config = dict(
    dataset='flat shapes of many kinds, plain or patterned, on busy backdrops',
    arch='dit',
    fused_qkv=False,
    patch_size=[6, 6],
    layers=6,
    width=192,
    beta2=0.999,
    final_lr_fraction=0.05,
)
Rows from block 2 of a small image diffusion model, named by matrix and row number. Rows with one number belong to one neuron. Each number is 50 + 12 x the weight over its row's rms, rounded and kept within 0 to 99. All counts start at 0.
After each neuron's rows are labels from the 100 images, of 14976 (inputs lightly noised), where the neuron reaches its highest value: "colour at peak" is the nearest of a few named colours to the mean colour under the peak. Only what is clearly more common there than usual is listed. The data: flat shapes of many kinds, plain or patterned, on busy backdrops. In brackets: how many of the 100.
# fc1: MLP up (model.blocks.2.mlp.fc1.weight, 576x192), inputs 0-47
# fc2: MLP down (model.blocks.2.mlp.fc2.weight, 192x576, transposed), outputs 0-47

fc1.488:47 56 51 36 51 39 65 50 48 53 47 59 31 68 47 29 50 55 73 47 31 55 70 42 49 58 37 46 60 49 48 31 63 32 39 48 24 46 37 48 44 58 54 63 36 58 51 57
fc2.488:48 60 35 58 62 60 45 51 51 49 48 53 29 62 44 64 54 43 29 57 67 37 69 59 44 57 59 59 43 62 39 64 56 40 45 40 22 51 50 44 50 42 48 53 68 51 50 52
colour at peak: pink (52)

fc1.437:53 51 50 43 42 51 57 44 34 61 46 39 77 28 33 48 41 52 44 34 60 46 52 41 83 54 51 41 52 51 24 57 56 43 33 26 38 37 54 49 48 42 31 52 42 46 86 30
fc2.437:32 59 31 62 37 64 61 52 54 54 52 45 10 64 50 49 52 50 47 35 15 36 50 52 75 43 47 78 53 53 47 59 33 60 45 52 59 63 51 46 55 47 74 56 58 36 24 68
colour at peak: yellow (52); orange (28)

fc1.570:55 47 54 56 47 56 34 46 43 53 64 54 47 46 35 84 73 31 57 56 28 37 49 71 37 87 34 42 50 57 57 47 52 48 42 57 54 46 41 66 45 24 49 44 32 47 49 30
fc2.570:63 31 47 68 30 55 31 35 67 37 45 57 52 58 51 16 56 56 46 42 76 39 46 58 40 60 34 56 31 37 59 57 55 40 53 39 69 57 55 34 78 81 48 55 38 50 56 72
colour at peak: blue (27)

fc1.472:45 58 61 41 40 44 40 54 62 31 62 42 47 50 59 89 50 53 43 41 58 56 46 44 42 72 61 82 36 08 65 38 78 66 77 39 52 50 51 62 29 53 54 69 41 71 41 44
fc2.472:33 51 24 48 55 66 53 69 37 55 29 43 45 61 81 26 48 59 42 47 36 62 49 54 42 62 56 54 36 93 48 55 53 58 61 33 38 47 48 47 55 29 60 60 46 54 55 49
colour at peak: pink (39); purple (37)

fc1.465:56 48 59 38 57 51 59 54 62 52 56 60 57 42 37 50 44 27 42 43 36 54 37 43 63 71 35 50 49 64 52 64 40 49 53 11 63 59 57 55 27 57 57 33 58 65 44 34
fc2.465:59 51 65 43 55 60 60 57 44 51 43 41 57 48 61 57 55 61 54 60 57 59 34 66 48 45 59 54 56 48 52 48 56 43 53 24 56 54 58 55 45 44 49 13 54 50 33 75
colour at peak: red (25)

fc1.508:66 46 61 57 69 33 36 49 47 49 50 45 57 74 56 64 66 37 48 27 41 34 37 38 73 54 27 48 35 39 56 43 38 53 34 53 57 32 45 54 40 24 39 42 64 44 67 63
fc2.508:53 44 42 73 61 51 43 58 44 49 48 47 43 42 54 20 34 50 33 38 56 68 79 50 61 56 37 26 54 49 47 43 43 71 34 51 66 45 44 55 64 59 54 63 40 41 58 67
colour at peak: brown (62)

fc1.399:63 45 47 49 40 45 67 57 59 46 55 50 49 47 50 79 33 52 48 56 43 61 46 57 44 37 44 52 50 67 45 44 68 38 38 48 56 54 59 58 48 58 51 62 52 24 42 31
fc2.399:65 43 61 44 49 46 54 43 61 40 55 56 60 66 56 26 33 56 50 57 48 49 42 45 44 42 44 43 41 21 39 50 62 48 60 52 49 51 37 35 52 42 49 51 56 26 66 73
colour at peak: pink (29)

fc1.192:45 43 52 47 77 41 57 47 55 60 41 44 36 44 69 47 40 50 49 41 63 40 47 44 34 48 52 51 48 38 87 55 76 59 66 54 50 43 47 54 42 45 83 73 48 47 24 70
fc2.192:64 33 64 66 44 47 52 50 45 59 48 47 47 59 53 61 47 57 51 47 45 50 39 51 09 56 50 57 45 62 78 55 59 55 56 56 51 54 60 43 34 43 27 41 51 48 19 33
colour at peak: pink (50)

fc1.481:42 63 60 52 53 55 49 57 56 33 63 47 40 67 51 53 42 57 44 53 54 74 62 56 50 69 40 56 62 59 65 68 59 42 57 23 29 70 66 41 18 53 52 66 62 49 50 44
fc2.481:40 73 63 49 55 47 51 49 50 58 53 51 38 62 41 51 57 48 53 45 50 37 54 48 40 44 55 54 37 46 93 38 53 23 50 39 37 66 74 50 87 38 57 59 40 61 54 66
colour at peak: pink (40)

fc1.159:44 64 59 51 54 57 36 57 34 58 53 41 38 50 32 81 38 52 44 35 46 43 66 47 54 34 73 62 44 14 51 49 50 47 61 50 66 61 38 59 48 63 46 55 48 71 50 54
fc2.159:55 73 36 46 29 70 67 78 27 76 22 35 47 36 59 19 51 67 59 46 51 44 61 54 41 33 68 50 50 81 47 62 60 59 49 64 58 46 50 49 55 28 52 54 50 58 57 63
colour at peak: blue (80)

fc1.139:51 41 45 56 63 52 43 71 45 52 52 42 18 62 50 51 47 40 48 54 45 48 37 55 64 51 45 21 13 14 49 48 47 49 55 41 74 64 49 49 60 73 78 64 38 31 42 21
fc2.139:58 43 37 55 49 41 51 42 47 48 46 45 23 58 47 89 49 48 52 47 38 50 28 45 37 51 47 45 64 67 49 56 07 46 38 54 64 60 42 45 33 61 79 73 49 73 46 37
colour at peak: blue (28)

fc1.326:53 59 55 78 74 67 47 59 44 55 56 58 49 49 57 55 53 46 58 46 46 50 49 35 25 64 34 42 50 50 23 58 37 33 37 17 69 49 35 54 47 61 72 63 40 50 71 12
fc2.326:38 67 22 66 45 31 30 40 51 51 52 59 51 49 86 52 53 58 41 50 59 40 55 51 56 39 51 55 72 43 44 47 37 40 25 64 42 46 61 41 34 30 59 65 31 67 41 26
colour at peak: grey (74)

fc1.245:55 45 32 47 67 47 52 34 63 37 49 43 54 40 49 39 47 40 40 34 48 47 60 66 57 44 55 68 40 58 75 55 49 33 55 76 29 43 34 55 49 75 71 35 37 51 54 55
fc2.245:51 44 42 49 42 50 39 44 50 36 52 52 28 67 45 52 44 54 68 52 35 55 30 63 42 48 52 30 55 43 66 54 28 61 44 29 79 57 35 34 54 25 44 27 53 49 46 31
colour at peak: grey (74)

fc1.258:57 54 35 48 43 52 32 58 46 58 64 73 64 63 58 68 49 36 59 59 28 55 49 49 59 63 62 52 53 35 49 59 45 44 50 38 57 49 64 51 47 52 52 44 66 27 54 55
fc2.258:59 61 71 33 52 45 32 56 64 45 49 49 64 47 54 24 60 32 43 55 72 42 57 39 48 55 69 55 39 48 45 68 55 49 56 42 40 57 52 53 47 50 52 31 66 19 44 55
colour at peak: blue (25)

fc1.341:49 59 44 59 68 37 45 51 42 46 38 39 41 72 33 62 60 45 66 58 46 54 46 60 70 52 43 42 48 44 55 48 42 66 47 71 69 45 40 53 32 61 45 35 45 41 49 48
fc2.341:37 64 39 50 52 47 50 49 45 51 52 40 38 63 46 72 46 50 48 45 42 48 34 51 34 52 47 62 42 46 58 51 29 60 44 57 72 51 46 49 67 33 38 74 48 64 44 52
colour at peak: blue (75)

fc1.346:55 51 52 63 39 65 53 53 46 53 51 45 79 50 53 61 49 45 44 47 43 42 39 51 94 63 57 64 39 63 32 43 36 49 63 43 57 54 54 51 70 50 30 48 53 51 59 57
fc2.346:45 54 48 62 74 45 39 46 48 52 45 47 20 59 38 46 38 46 49 49 49 48 30 53 87 59 52 77 69 41 39 52 23 34 31 51 50 51 47 51 94 36 76 48 48 36 58 48
colour at peak: yellow (59); orange (30)

fc1.17:58 68 43 46 33 47 43 40 46 53 33 58 76 43 56 50 43 41 57 40 00 33 53 29 55 50 50 60 40 45 52 57 42 53 51 49 40 30 36 51 34 45 83 65 56 97 57 48
fc2.17:59 57 52 65 58 41 40 49 66 34 67 55 69 64 54 57 40 36 44 48 70 47 47 45 49 45 51 17 42 43 61 51 59 59 60 40 56 44 45 51 47 47 35 55 54 66 37 45
colour at peak: blue (34); purple (25)

fc1.396:45 57 73 55 44 30 48 42 50 49 48 46 62 66 60 49 53 56 55 50 43 57 38 58 72 42 34 72 56 36 50 52 55 67 52 42 90 56 66 51 31 51 23 35 52 58 66 69
fc2.396:49 38 34 53 57 65 50 58 57 50 55 49 52 62 36 74 55 44 50 51 57 43 33 49 70 50 60 49 18 65 58 45 65 68 55 44 72 63 60 54 71 34 11 63 54 07 41 59
colour at peak: green (43)

fc1.449:44 57 42 47 53 48 40 46 45 46 50 49 42 44 37 35 61 40 38 46 27 48 59 54 46 43 55 36 47 50 41 53 62 31 49 56 33 56 44 59 55 55 84 53 50 75 00 30
fc2.449:31 61 54 53 34 44 64 51 49 48 53 54 57 37 50 66 40 50 42 54 22 60 59 49 54 49 44 20 61 48 42 50 17 30 39 52 38 41 37 49 48 45 99 70 48 46 52 75
colour at peak: red (97)

fc1.230:50 53 52 54 56 28 55 40 51 45 46 42 51 75 48 60 51 59 41 46 74 62 24 75 51 43 50 78 72 48 51 44 56 58 56 51 63 50 65 49 47 45 08 16 44 88 24 90
fc2.230:61 52 61 57 32 56 51 59 35 50 48 44 47 35 49 33 41 46 51 51 20 69 74 51 49 65 66 47 61 38 49 49 44 46 41 55 51 45 50 40 52 51 89 47 49 82 56 15
colour at peak: green (43)

fc1.101:42 68 49 46 45 46 30 54 47 41 44 44 58 62 54 28 46 46 69 53 67 40 44 67 53 40 53 47 68 55 41 34 35 50 42 86 49 41 44 44 49 61 44 08 60 72 51 50
fc2.101:29 62 48 52 28 67 66 53 42 50 45 43 60 46 62 54 43 59 48 60 27 49 48 48 61 51 63 64 36 49 47 60 47 50 46 48 71 52 59 51 53 72 56 34 51 45 75 38
colour at peak: green (51)

fc1.96:58 47 51 48 50 50 80 50 39 52 49 40 59 63 40 45 45 48 37 44 53 67 39 48 51 59 31 30 53 49 48 59 46 67 47 43 47 65 51 55 28 30 53 85 53 33 68 33
fc2.96:51 47 47 58 53 62 42 61 34 43 49 32 67 65 52 56 53 49 57 49 53 47 36 61 61 36 64 40 37 59 56 49 35 70 41 51 53 71 57 50 71 50 85 78 51 36 23 70
colour at peak: brown (65)

fc1.507:59 37 55 61 56 46 49 55 42 60 59 40 39 64 48 48 59 48 36 44 48 55 49 55 23 61 44 56 24 24 80 54 63 66 62 55 58 66 30 46 55 61 61 60 47 36 38 61
fc2.507:59 32 60 28 63 57 47 50 48 49 51 47 68 52 53 19 41 54 50 51 53 50 70 57 19 50 49 43 51 73 54 56 74 46 60 52 46 54 51 47 59 37 30 65 51 28 49 55
colour at peak: blue (38)

fc1.234:60 57 40 55 56 43 54 64 67 38 51 59 49 54 73 59 49 66 63 52 33 59 47 59 65 49 47 42 34 35 37 34 65 49 37 39 58 43 39 40 58 58 42 50 61 41 54 51
fc2.234:55 45 38 41 57 28 37 55 40 33 57 41 55 59 83 36 36 65 51 52 58 67 53 59 63 48 59 46 44 51 28 38 56 48 48 59 45 54 60 56 47 36 55 44 60 30 55 62
colour at peak: brown (60)

fc1.162:48 62 56 52 47 42 43 57 69 44 54 35 66 71 36 33 54 53 40 62 47 60 52 44 37 64 37 51 60 47 37 45 44 44 25 51 58 38 29 52 46 46 46 49 35 49 57 18
fc2.162:35 55 35 60 34 49 55 56 58 49 51 39 56 62 79 64 43 49 51 45 48 55 65 53 91 49 47 51 41 45 57 53 37 55 41 54 58 23 24 43 52 49 53 58 67 28 57 77
colour at peak: grey (79)

fc1.166:59 50 55 38 55 41 52 60 56 47 52 43 56 54 58 79 42 41 41 48 43 36 46 57 58 58 46 32 65 52 57 42 50 45 41 49 43 25 40 51 35 37 45 26 58 33 46 36
fc2.166:45 60 35 49 38 62 54 54 42 52 46 44 55 40 40 30 45 64 51 48 37 58 44 32 49 52 48 46 52 54 63 48 53 35 60 57 43 53 49 50 43 70 47 48 62 38 58 67
colour at peak: green (26)

fc1.500:81 34 44 61 46 37 55 29 33 40 69 45 46 52 54 53 50 52 67 57 46 60 49 28 51 64 52 53 42 32 72 70 59 56 54 74 47 54 38 42 51 55 41 69 49 46 51 53
fc2.500:78 45 65 32 29 48 47 33 50 47 41 54 45 56 71 52 37 42 75 54 32 72 48 23 54 55 53 41 60 56 75 54 52 56 72 31 69 54 51 47 42 39 56 79 54 42 64 82
colour at peak: grey (62)